config = dict(
    encoder_activation='gelu',
    encoder_head_dim=32,
    encoder_moe='soft',
    encoder_num_experts=32,
    encoder_shared_expert=False,
    decoder_activation='silu',
    decoder_blocks_per_level=2,
    beta1=0.9,
    shampoo_beta=0.99,
    eps=1e-08,
    ema_decay=0.99,
    lr_schedule='cosine',
)
Rows from block 3 of the decoder of a small segmentation model, named by matrix and row number. Rows with one number belong to one channel. Each number is 200 + 30 x the weight over its row's rms, rounded and kept within 0 to 999. All counts start at 0. After the name is the row's rms in percent of the matrix's.
After each channel's rows are labels from the 100 images, of 14848, where the channel reaches its highest value: "top examples" is what is common among them. Only what is clearly more common there than usual is listed. The data: short English words printed on busy colour backdrops.
# convs0: first 3x3 conv (decoder.decb.0.1.convs.0.weight, 128x128x3x3, each kernel summed), inputs 0-127
# convs1: second 3x3 conv (decoder.decb.0.1.convs.1.weight, 128x128x3x3, transposed, each kernel summed), outputs 0-127

convs0.81,086,230,161,143,198,188,180,174,213,265,177,206,195,209,179,182,188,209,210,198,232,200,197,231,225,284,197,212,225,190,197,192,162,236,174,208,218,210,212,229,255,209,165,203,247,231,188,234,230,209,190,217,204,225,173,195,151,138,141,183,211,133,167,230,190,273,188,158,120,129,204,222,227,219,187,187,205,239,190,218,149,212,192,173,222,198,203,199,203,190,223,204,228,208,190,208,152,193,184,156,155,176,165,195,246,243,205,212,181,182,201,210,159,160,167,162,219,217,251,196,210,170,150,179,206,243,228,191,231
convs1.81,084,183,231,204,183,201,179,172,184,147,217,190,165,188,155,196,155,179,218,178,186,162,169,182,186,186,252,169,162,226,182,199,188,174,237,169,171,197,177,181,174,204,201,226,213,209,202,205,181,170,200,229,223,234,204,215,215,208,224,213,168,241,218,217,205,156,211,195,296,267,154,215,228,199,186,271,232,212,224,257,264,228,145,233,168,232,210,180,202,187,291,239,229,233,197,243,197,219,217,194,212,216,222,241,156,207,207,196,184,197,202,193,221,194,170,238,185,137,145,194,232,175,243,179,214,212,194,228,153
top examples: bold; white ink; black ink

convs0.83,101,168,205,218,203,190,163,182,232,179,216,179,177,207,244,207,200,203,177,187,152,198,172,193,190,162,187,172,188,265,206,218,183,169,189,202,173,153,130,225,179,163,198,254,131,182,225,205,169,211,201,200,148,191,193,195,204,220,189,141,226,223,166,199,150,179,170,208,147,176,199,195,198,189,193,223,268,178,243,190,204,161,195,218,292,230,227,142,196,229,214,201,193,175,166,235,250,180,209,172,222,150,176,182,192,210,151,145,250,153,166,216,241,182,213,161,232,209,227,206,211,210,217,232,155,190,159,214,223
convs1.83,097,178,180,214,150,193,184,220,205,207,229,181,240,171,181,172,183,190,227,203,239,196,164,166,234,188,169,229,231,174,166,190,241,247,194,186,202,227,259,186,242,211,208,166,272,175,152,198,187,153,271,198,192,138,240,141,191,179,199,194,196,220,202,241,188,220,215,205,199,267,210,236,217,168,220,151,158,215,230,165,186,207,153,170,226,227,167,185,195,240,175,156,194,213,141,179,192,189,239,184,168,188,228,190,184,208,194,176,150,203,177,107,212,187,188,207,233,208,163,186,213,204,191,180,271,234,214,211,194
top examples: bold; white ink; yellow ink

convs0.95,111,161,218,207,139,247,209,191,185,200,207,177,159,225,276,224,146,201,181,154,210,114,129,233,171,204,226,149,221,171,192,228,183,185,211,184,210,178,170,169,185,175,196,213,215,207,206,197,220,189,155,268,183,235,184,176,198,194,157,222,203,184,193,185,163,196,153,216,198,141,141,228,191,177,196,208,192,185,174,200,173,192,193,222,167,137,190,210,215,189,155,214,162,221,226,230,223,208,186,119,220,156,145,186,171,155,228,196,219,172,194,203,186,182,175,208,234,211,247,161,149,210,210,190,183,196,202,233,163
convs1.95,110,247,193,197,238,157,200,199,180,224,183,229,202,204,135,149,239,170,198,253,210,276,217,216,193,219,241,177,195,269,188,182,188,186,200,195,200,229,195,233,206,229,207,197,186,226,171,190,222,213,168,151,260,199,233,176,205,139,211,188,182,211,223,227,217,193,228,179,153,191,213,132,173,242,245,165,214,203,213,209,225,209,223,179,172,179,274,227,175,202,192,244,248,180,243,183,206,213,165,290,151,221,232,176,222,245,210,219,160,252,208,217,174,198,201,209,169,194,199,188,184,200,229,197,180,224,180,150,166
top examples: bold; white ink; yellow ink

convs0.126,115,197,205,209,201,173,179,213,171,253,240,199,208,183,173,200,176,221,222,175,167,180,234,195,203,220,199,193,206,225,185,202,142,216,228,181,238,219,200,216,193,130,237,217,183,180,189,196,231,206,192,154,188,172,140,213,194,181,251,187,171,155,178,213,195,197,245,223,237,139,216,217,237,212,208,207,193,201,200,252,204,193,168,218,195,189,198,183,253,206,142,258,219,191,230,215,147,270,225,187,145,200,148,224,221,258,206,215,163,209,190,172,139,224,185,294,168,209,221,194,254,159,193,175,244,210,224,188,148
convs1.126,101,229,204,189,195,239,250,199,208,188,147,208,187,224,199,210,214,194,171,273,221,216,147,221,163,203,213,205,158,228,243,219,236,224,188,253,180,182,217,171,226,240,213,200,209,302,220,232,181,238,196,226,175,226,280,207,194,272,158,192,253,190,228,174,209,195,163,193,183,200,174,200,144,192,205,195,190,227,207,155,225,209,230,191,214,169,244,205,123,210,192,139,195,239,179,204,276,192,185,208,217,201,231,195,204,191,183,208,231,214,194,219,216,194,231,144,193,184,206,174,132,221,211,226,201,186,202,209,225
top examples: black ink

convs0.5,103,148,232,192,190,201,194,218,186,188,238,152,189,220,171,199,200,180,153,216,228,134,184,153,182,206,224,207,273,191,176,190,201,164,198,233,212,166,182,170,177,147,222,215,147,205,164,186,190,240,198,188,175,199,229,234,195,201,205,159,195,200,196,158,195,172,158,191,270,163,178,198,207,203,225,205,207,198,135,172,144,198,205,223,197,249,215,229,237,254,187,136,186,240,207,247,243,186,188,179,192,159,149,173,156,173,183,186,216,190,199,217,216,244,163,226,189,143,176,187,222,186,208,208,263,214,175,211,121
convs1.5,115,274,180,179,201,168,212,157,205,192,131,228,200,215,233,183,211,230,200,170,186,203,252,225,190,165,212,207,131,204,218,208,210,213,224,196,210,230,230,213,221,210,168,178,270,182,225,210,212,160,173,179,234,179,174,155,169,190,193,232,196,199,206,180,234,207,269,205,151,199,208,154,201,211,190,157,212,208,253,206,237,188,180,192,235,157,194,185,161,175,201,285,236,143,223,157,192,208,213,197,172,209,233,226,276,218,230,256,207,214,215,203,158,189,206,151,211,253,196,210,145,197,183,199,163,235,204,200,242
top examples: black ink

convs0.9,111,203,181,217,199,230,194,191,213,242,228,145,207,182,220,162,207,164,200,219,155,192,212,145,181,199,208,207,193,261,191,183,163,218,190,193,211,193,200,169,157,192,216,218,227,195,233,187,94,182,229,255,210,177,180,236,250,177,175,219,201,197,200,130,250,169,149,200,187,169,217,206,201,164,235,188,186,179,199,172,215,191,184,200,173,220,166,129,223,185,192,187,190,200,146,203,173,151,147,193,207,229,214,271,196,206,175,181,242,114,178,193,185,221,198,217,180,187,184,221,232,261,163,157,168,165,191,181,174
convs1.9,098,205,203,154,211,160,229,187,209,126,188,222,226,239,214,219,186,271,190,195,249,197,216,223,204,165,214,209,202,178,218,188,261,204,219,236,239,234,215,229,267,175,177,170,165,228,184,235,258,190,194,147,193,197,224,170,124,249,205,212,208,198,202,241,160,213,253,210,229,222,192,190,177,226,177,202,203,217,221,232,165,223,203,206,232,184,239,234,156,197,169,187,208,183,220,207,211,239,253,146,179,184,175,203,178,184,196,249,214,241,182,188,205,198,181,194,180,214,178,150,206,139,229,285,216,234,185,216,242
top examples: white ink; grey ink

convs0.23,083,274,162,184,262,188,114,120,198,239,212,195,163,177,210,224,171,226,156,211,191,155,146,203,230,272,178,239,163,211,212,209,179,202,206,189,228,205,241,234,190,197,206,199,188,231,167,230,191,220,193,210,218,210,161,208,199,133,182,172,185,181,194,186,154,193,221,232,197,166,171,214,246,216,213,199,230,121,205,214,124,231,251,187,235,198,202,188,238,157,146,183,187,199,188,243,195,202,196,161,181,197,200,238,165,197,203,232,217,201,194,213,190,161,178,184,220,165,190,236,167,183,169,200,215,176,219,172,205
convs1.23,091,145,220,197,132,187,253,258,215,186,227,185,261,236,178,186,172,216,204,140,208,192,306,169,209,173,221,207,171,219,191,210,159,196,179,195,237,153,191,207,198,212,210,182,239,189,177,191,227,202,230,250,236,241,165,207,172,187,175,222,182,186,180,198,213,186,161,201,200,210,212,213,195,184,220,247,185,250,158,219,275,195,198,178,200,160,189,211,204,209,299,236,229,209,170,213,254,214,235,144,210,191,212,192,209,281,197,193,172,206,183,214,195,184,175,179,179,192,194,181,235,233,215,174,200,224,174,207,198
top examples: bold; black ink; white ink

convs0.6,105,145,200,221,174,219,170,177,184,197,174,209,151,224,264,201,205,240,166,178,182,204,164,219,165,158,190,176,201,191,161,191,213,202,195,143,125,192,168,193,194,178,165,171,194,191,211,169,190,153,121,216,172,203,251,193,214,174,197,211,197,239,171,216,159,200,233,209,226,168,166,122,163,236,215,148,231,204,212,172,174,190,159,185,160,183,238,196,182,203,234,170,279,186,178,212,239,161,179,224,202,189,180,226,188,186,137,157,197,171,231,187,249,214,181,189,200,145,208,221,167,203,205,213,240,162,164,190,219
convs1.6,109,216,194,205,204,196,146,204,208,238,221,250,205,172,186,183,225,144,207,182,230,187,214,202,207,203,209,166,185,184,208,170,137,193,209,172,122,190,182,176,160,210,191,230,231,180,196,184,219,179,179,261,248,162,225,217,174,151,254,207,163,200,281,210,219,209,192,181,179,224,204,210,285,179,249,214,192,193,187,149,226,220,245,180,254,189,174,244,163,213,200,204,191,129,218,189,198,116,219,187,219,150,245,185,188,213,207,148,181,196,185,176,213,223,208,184,198,248,219,166,189,178,213,170,216,163,167,220,186
top examples: bold; black ink

convs0.28,120,234,231,178,178,199,177,160,204,185,225,152,183,192,209,132,187,212,209,219,236,194,178,189,229,181,222,169,185,268,176,209,235,219,236,183,196,193,168,200,203,209,197,167,226,165,195,229,208,184,116,159,253,223,228,247,236,213,197,184,223,220,213,181,214,173,168,197,219,145,181,221,172,149,218,188,185,193,214,242,165,131,182,196,246,151,236,238,173,245,208,211,222,240,223,275,214,191,174,176,125,192,192,131,165,221,196,204,183,183,205,260,217,185,186,176,200,244,199,188,179,233,187,178,178,151,207,180,183
convs1.28,116,182,179,241,202,203,213,235,185,223,184,249,168,234,181,242,241,165,179,170,206,170,203,224,153,219,205,213,246,178,197,193,161,188,168,242,193,206,205,195,189,200,178,224,158,233,239,197,196,203,214,237,175,213,167,176,180,150,164,178,146,180,212,193,219,232,283,200,161,260,231,139,194,215,189,220,192,203,195,178,254,260,216,234,141,256,178,183,247,182,147,228,185,149,184,159,165,204,198,187,249,187,194,239,182,188,255,195,212,236,237,181,175,190,179,249,199,136,184,180,230,179,177,224,200,211,174,226,209
top examples: black ink